From a checkpoint of a small model that answers yes/no questions on an image's attributes: encoder norm layernorm, fusion encoder width 384.
Rows from block 5 of the image encoder of a small model that answers yes/no questions on an image's attributes, named by matrix and row number. Rows with one number belong to one channel. Each number is 500 + 25 x the weight over its row's rms, rounded and kept within 0 to 999. All counts start at 0. Numbers have three digits each.
After each channel's rows are labels from the 100 images, of 14976, where the channel reaches its highest value: "top examples" is what is common among them. Only what is clearly more common there than usual is listed. The data: histories of elementary cellular automata, time running down.
# convs1: 3x3 conv (encoder.blocks.5.convs.1.weight, 64x64x3x3, each kernel summed), inputs 0-63
# convs2: expand pointwise conv (encoder.blocks.5.convs.2.weight, 256x64x1x1, transposed), outputs 0-127

convs1.49:537466493496472512474509543473470501501514486516473522519482507499497526484475475503507491476482448515489462501516490497496501494528429545494556508528521493485503556522489560489490512507530516
convs2.49:534548531497500498524481522462500447549503522538513490506512483525511497517495469529512485512521462453504550507507486541513520491482491503479479483500486482467502546488534490508543489482512496519484515464482507505501498464513513519519508502481525491529497492489497500506503503456556451576493474519452464461496477485495515492458555493518486529485549500508472517486506511508530509491478
top examples: 111 turns on; rule: rule 129

convs1.55:490508506450466457471500471513512523488521501476509500501487497468518521475435511529499491483490465502540478488542468443504519457484515543485504482464534485492504518471484490523507523544498484
convs2.55:484510493485462469517493507486529455476484467481510537518509487478493528477489517504479481490489498483458528530517532492508497534524514487514497506491496456564457481515520506504504526517489476457489550489508490493507474528470496490510524478492521551499480511489513483514506476571486475480471485529468462487496491540492517551526504461495539485486502532485502514502531493511513476515469
top examples: 100 turns on; 110 turns on

convs1.7:537483531514518515540480521508475487508472481510523470518458474496486498480524477483586495503538505488514536503516515515520469524479454541479485492497485503465503513514517506520512503556457500
convs2.7:508523545500487529510501503492488535498482511515510488507509462482490505480486500528497533523514438462527484460493496501495492463506509468477495527486577544519499541479526508505536484509509511472505504476505512504519494532481454509481501477508510488534532513526509509494531494516525465436431521478498529533458515471514606480506488473519503509532513481487503498478480533513554507522526
top examples: 111 turns on; large cells

convs1.57:494489486513566507477506476487505511496524499494574461508492483478480502512530503512486519513518506473469496466525466499528497435516431469500493500508477518509499532522502541540516506483513506
convs2.57:517489551472495475490514495501516522470541500509507473514506487478493474484506472485463505456516491536517483503480528483478493485514503473471518516498482532523506485487527508497461486504523475526472505481500535520504515514537467488474481476516515514473480527512560512490505487519532493479511513489501448522525478519579524485515492476446462478541510492506512517518513539548470502480481
top examples: 100 turns on; large cells

convs1.56:470537473511490472521505492494464546525499455510501480515518494495486477539499522503547463483500493539516448512481479466481459494524498517500470516505479482522518506514543476460486458505497445
convs2.56:507474462545512495496471553539532558492521472463537465497519477497486480498508472491477478524544480523440494482542493503480481506474498487515521458482494444494471468492524483493481466538474503533491506504460494523500505502491495519539501487478531498531505520520460485485511501478461498533475499536486487537471518487528526539484485463506506482498467519509487484526552523507511475530528
top examples: 111 turns on

convs1.24:526522545494560515464523520515489492539515474472561536482510514499486513473498490506484519510492495489482496496521494485518499505479540503501524473499489489447502536499491546497530500582510516
convs2.24:508516479567511509518556523477478482474521489487523449494489525518499504496487502488466530468513457496496518471547477507493506486456541529502490485511468472495496500518520497528458530547542472486479456489497537472509496512488468523500467519544493515506505490466501478500519512546567508490489544503541480531467484515462531485461485479445507498541488510507484524517526481545520505501463
top examples: 100 turns on

convs1.51:466518452502496497529495433503491531466531499500553512481497488508504486480517509480444512523495503537511478502524519481489497499479558494508467490493484526490479470512480450516471536508465467
convs2.51:462524486531511499495491517474464546464485528498468534499473492472536505526512504487509499483520535511481490481476484479513485504551505498517559500528488479502493467524427513472477501495492525499500494516489483498477512517509502532486509471515453529512479443495513509507510483485497478475549498497481550500548504513491509534528516511474488448496521545510486491497477520494465488558515
top examples: 001 turns on

convs1.0:495440532512515482527493513493492483484474472458533479473495512504511472474491540534483483492536529447460498521517478489483485549521544488499469530499523496501497503503515479477511482559494539
convs2.0:465512488484478495511509495450492451531492501515533496514468478506533534545498518478475504481508512499459523480510505485512492507475479522473518505466479503501498535550490468481383508453456539521510456487478507529497497507514547478536488509507474497493487516502502472482501518509507523451534495495495491480594516506478465526465479468505525517508508520484525500513504503458468489494532
top examples: 100 turns on; 001 turns on

convs1.12:521546505505521524483540529512525481549482491479507486504524543532489478542502479520500527497505522516524505472477513516504508552516430504518491528473493507470516479457479467458495512475467499
convs2.12:526520529513522532499484509487481497508502506501492502487499445472462513505486510501478499490534508478491523533515522459502515476520444498486501521535490466537487475442489509522507499470472479520505470482504531490460503521521532524499511461495507511499477558493529504500514503512482506456531529533484467505501510467490465526503486502459502524516522514488516482460490510513528498548490
top examples: 111 turns on

convs1.44:519529554507505498508513494501507518565512551496488545501480539514531493551511572488494506521508508500509500491494503512510533511536504541510524513482500491513481479503517447524496497482496443
convs2.44:555497477559511490497493474466539554484530493453507472489490480499550488470505487502481470463561530536479530454518508488517540536537507508505517499476503464532518511454516498542415529484491499505452471502518518533524506524516496499519506483458506518507527525482495451515525478501475495504533501529508494506482501512523495514460490489478506481507530461505487474483480537527504512513491
top examples: 111 turns on; 110 turns on

convs1.36:487477478482507511560501516476493492484513515498475490494481505521503492504452452490563514501482536497508538515481486464504493469463557515519470466499542452502522460509501510519504542502484484
convs2.36:482467498510515487480500483540558515464517454502505478492525481475502472502468488498494522463508492476530460524483486479495510480497500505572482502502518531476510501498514487496500515468577537504530498493526489485515481512479478505526497499511560480470537556524494533506503480513466482504486506513504489499500557528435536516571459502510472449490450475502490442531520500509471548495500
top examples: 001 turns on; 100 turns on

convs1.3:456535500483514514500514458470532479492528503533489524472535493496486540474520490520419473489479444504472507474536502482501499488499514457518522488513454490482471466498488502485486491504492466
convs2.3:492543511505469487555486494541472502488495479505488520508523495477498479472487486519514502534502526490527487498504481499486499476482470481473494476518546508522471484518468488480606474494534534473543509461494504522491484483483474492580459515546536452472521603522513483506499502532474505516479470500499532531462514508517493501519499503526545488479529514494518492515575513484474482499479
top examples: 100 turns on

convs1.46:491496452461461473539503487490494490477486459484476462524496409467488477542500463464538509486492495510526557493511492509514498501533506498519519490491486473528490519514500492509505487472489493
convs2.46:478516484525501485510503493543478461492521490499513503513543526455507476471518502484502478535498501498491491502485472482478495478515506495514520498467539517526494474468490489497585472516516536508531537471490455498492496514505496481567492506512455502488546521492491528503520481509513532472482474488499527511547510503520502535510534536529510463475466457493496509481577485477481502507521
top examples: 100 turns on; 011 turns on

convs1.9:481456435527482508503501488478454512492501498524538489490503510478496536465525566517471515573510536498478511547517508454498494492466491479500510517487487509496509538496495511479486486515511487
convs2.9:491534496492483483476501513520427497480474460504488521515468548530516495471490512479540501467485530457494507559515467511474476472477463501506473466537496457513486515470514499539536475504510542528482443507517500472530495488501506500494480507543505483483501471480535516517512530475483496519501510475526514502478490519521514508495482518462501479501492512487542488483535487498536453526483
top examples: 000 turns on; 011 turns on; large cells

convs1.25:507490515495494497540493508562499471487523531484516462485508461526495509482514445533489472456518472545471476525513474525510474518502511514542471507500515484496514458472501555476499540485492512
convs2.25:516478523483456509495516495566525491477470519510526485474477528516503468485499492485524497474479541549424504444495504489472500498485548446543503486472450543505496484504519496469575479495498496478543503517505524504470485510471551496529516484482478496485513525479453459513483510487478492521457509474519542482561498513480452516524493480474547523511473496463491500544437485482523492513535
top examples: 001 turns on; large cells

convs1.28:523475522504506524520497493506489476507528505465476496480474475496512507527483513544541489474523455513492498496501473481542515500468481591476484477538476497526522519495498562518493496495476465
convs2.28:503519548503499500531514508491455547506526497509492517518551495548460499472473483516495490485541497507513496498497496577514515484461524493481471499481527459495473511480496496559441480465528478558501461537491457484508490488483501544472520508477482514484489474487502469512504469494452519523461519529519436476527538455490499516485549500475477496537519540500481504494458508497545478528484
top examples: 111 turns on; large cells; 000 turns on

convs1.35:484451455502504506493533537499509513486511527498502484499461514503490499518545498530525490481496490474492414498502492507498493480501481517475559530480489505454486476523527483473483488461542466
convs2.35:528489513510481519507491519535512463488513500482541513487493582528474496518519454523470531536484535518486504474536497493474507493514498505541479487465450495483548463495519510520529498545502488486529462536511444490489480470472456514469480477507497565513489505501525514531483496494497518518464486494501433541464518474493465472486472476532538521502507479499465487545518520505511520534485
top examples: 111 turns on

convs1.48:557458477488465524493496492459475469516505521506502462497480492491484494497492497509555453490496564459494546509494455500514516485495513553501497460493500493498494501486502523511529516554488503
convs2.48:500481481449464477505518502513504563500480522511513500496490507520479498499483506507507501493474464469495471443502462460478480482499516515495464459493504500496515484504545490519553489506486451467458485461504530497494494510495533489498491519530490498499529506523488482499498487474505494503441506565528505515476511480517510472498468458512489486525474508469489497481537465475500493479480
top examples: 111 turns on; 000 turns on

convs1.17:526502539490540489466477429494482481500511514512533486476491503490502518510510487459433485540528476470483462474509516511485499544521525487471460512495485458512475512490499520479505496520457487
convs2.17:468460519508461459499500493536595450501520494479515479498510559516486531491501505508489515463491567536490482496501503452490467509510497486471487509502510482476519480491494489481634473478499466519510503520510511477496484485470488493485499487552521494484514473498469467503470520478522478466515522522520535502539476511493507483508489477474518530515536490479531482563469501534517510477548
top examples: 001 turns on; large cells

convs1.20:501459470480468476463517533496498502507445494478470497504492497501474502534456485491537494506469495519522509493472461512486467490563550515513509532465491521442509509478496476468498482525512521
convs2.20:497506521500488543504487499512496485518502486507488499501490454466529531545497521493490505486501511479502473503478528550513522482502456527535514513499519471525505523504534500485491502549504512532541436487478530490474515521468478488487475494495491500494499519519453516509496517469439577493557481481518493531493468473494494478511536498458520549475481563519497507520489467473477493495475
top examples: 111 turns on

convs1.22:509509519547509517465498529502512474515508510526481527476507479505498482486521448477486513505513481496506451515487510493490487567506490428489458448526491489466498498492454471499492457479525498
convs2.22:481465492440476503524519483496516478526482485504521468483525505481461483512484507488491495512462550526519491598480494484486472495478521490580441526551463537523503472498486490513558488528486495499498517444472483496500501478508511489513487470504465507493501466495472519498499468501504551482450501475477484450524514482523497551510538487525509506493479506489467485482521480499507476504552
top examples: 111 turns on; 000 turns on

convs1.41:516559497467516479493498487509541440535467505436529484473518533487507478480470512464542512483514481520492459496496533524505517473449498499525504499482515493481502488505518490452495494515473511
convs2.41:495492483500464496485507520503493494477489507507494502515492536505495478513504499532530523495511452526503490531475499506495524486483512469452500501528490503454507495527506528472481487478498515515491509516481546486483498488477542483503504512560525474489474500501491513503471492488541516546483495540463532494560483496487483489510492498503520517476453460506505523501458496506465509498489
top examples: 111 turns on; 101 turns on; large cells

convs1.23:528451494501440511470492492469480493491458500528443493497487465490473502527503524552528478507488516492473555520476500509484488500517469495525508491471471519553506498500481500556520494488497485
convs2.23:524496525419491506493488484470498622504489541500501510527554480520525503478482487464514482521450528488529499555483507519507485494529487497537463505538489482524497492494485509509527528461473495510471475495505484507444484485486530481545510499444477479496485479478471475494483502510491545469481487525507505468476493473513522517516466517457509508488553517513506545483492525482521478464530
top examples: 111 turns on

convs1.10:504521450471487488526493442540471516498497446460512507509497483500477519527467520469536494473454516472540487503507503456509521496504538473507486490487499508491503431495501489499504505548503518
convs2.10:470509524533481483473510469580515466469515475512508529483556541494493501514457506479511500460468608494515495479497512508515497497522537502516481490485495502481474518498520497477474531512512523507503494508520488460480481508455528497468468475505528505503501482493526503506520491518513572499540492501497492533465530450460478562512580471492541464506486481508506519519504495474537524480490
top examples: 111 turns on; 110 turns on

convs1.5:494445545512528522521480476489509481510511464527556498480488487509496521485480515482521562502525502502478465503506468507521495507500531500492514504555480485488501534470515578503509521528526508
convs2.5:497520480492484492476521482557462467472518529500539490475475468488493500501519492463495514512537483469477490529487516468508477450509516526489500525461513498472529488480506484513501512509523513478540520532493506490480471510476524519501497524516535530523534523479455459502509503493509539489452526527489531492531509521560506554479518524456494512514447525504460500478497470511499507492503
top examples: 111 turns on; large cells; 000 turns on

convs1.1:501493500499494483443510534504498501487502470459521545509475527500501493465502483468517497473508436503496482500521471521467501488498415523473533504513525509456513531502486515492522498501554498
convs2.1:517477473487500492511501510492473484492557515499554486539538498528488500475510494480554520510524465512480498440484501489490467480491477498494471499539490487469521465497511472472452487498488461498527497504508482477472476448508473493478501514481500511512476497503511509507488504513483523557482477550494473488468480517469505507498540505481532531522518535506501530482520456506496483496498
top examples: 111 turns on

convs1.54:469455514525545491481497526491547540474489487490493510515500488495502480486454494526496531479529496451511495550523508490486457515440497512481490485484526505515518496534500474485502507433535513
convs2.54:518452539501510479500471508471508533542500544498503489497501445522485468514517472532499537536530482538501473503529499542522490520484482504458512496437522544476498513499518514525530498522495513506476432511521478488532513470502462470504519529486513515485521470512517507469499519496502554498491506451501531510565527538510497532479494498471496491497456494523493496478506493535446509503533
top examples: 000 turns on; large cells

convs1.29:459463453494538516523505486478497514500492457506507468524481518498488524438489486506507514502511523520491501530506479498481466512521524450529456508499484505484528462511514458486476542508448464
convs2.29:486512465509487492510509506534524555497538490493490507512523498496500506493492535510484512494488529522498497489494489485511462495515502494452495479486501457470506482495487494504662497526462487471472487496483519501492474473506493495460473486506520504502484473496476485512490479530471501539461512518506494496623512484533493464470520483498533501499498474487473493489521466501489511483531
top examples: 001 turns on; 110 turns on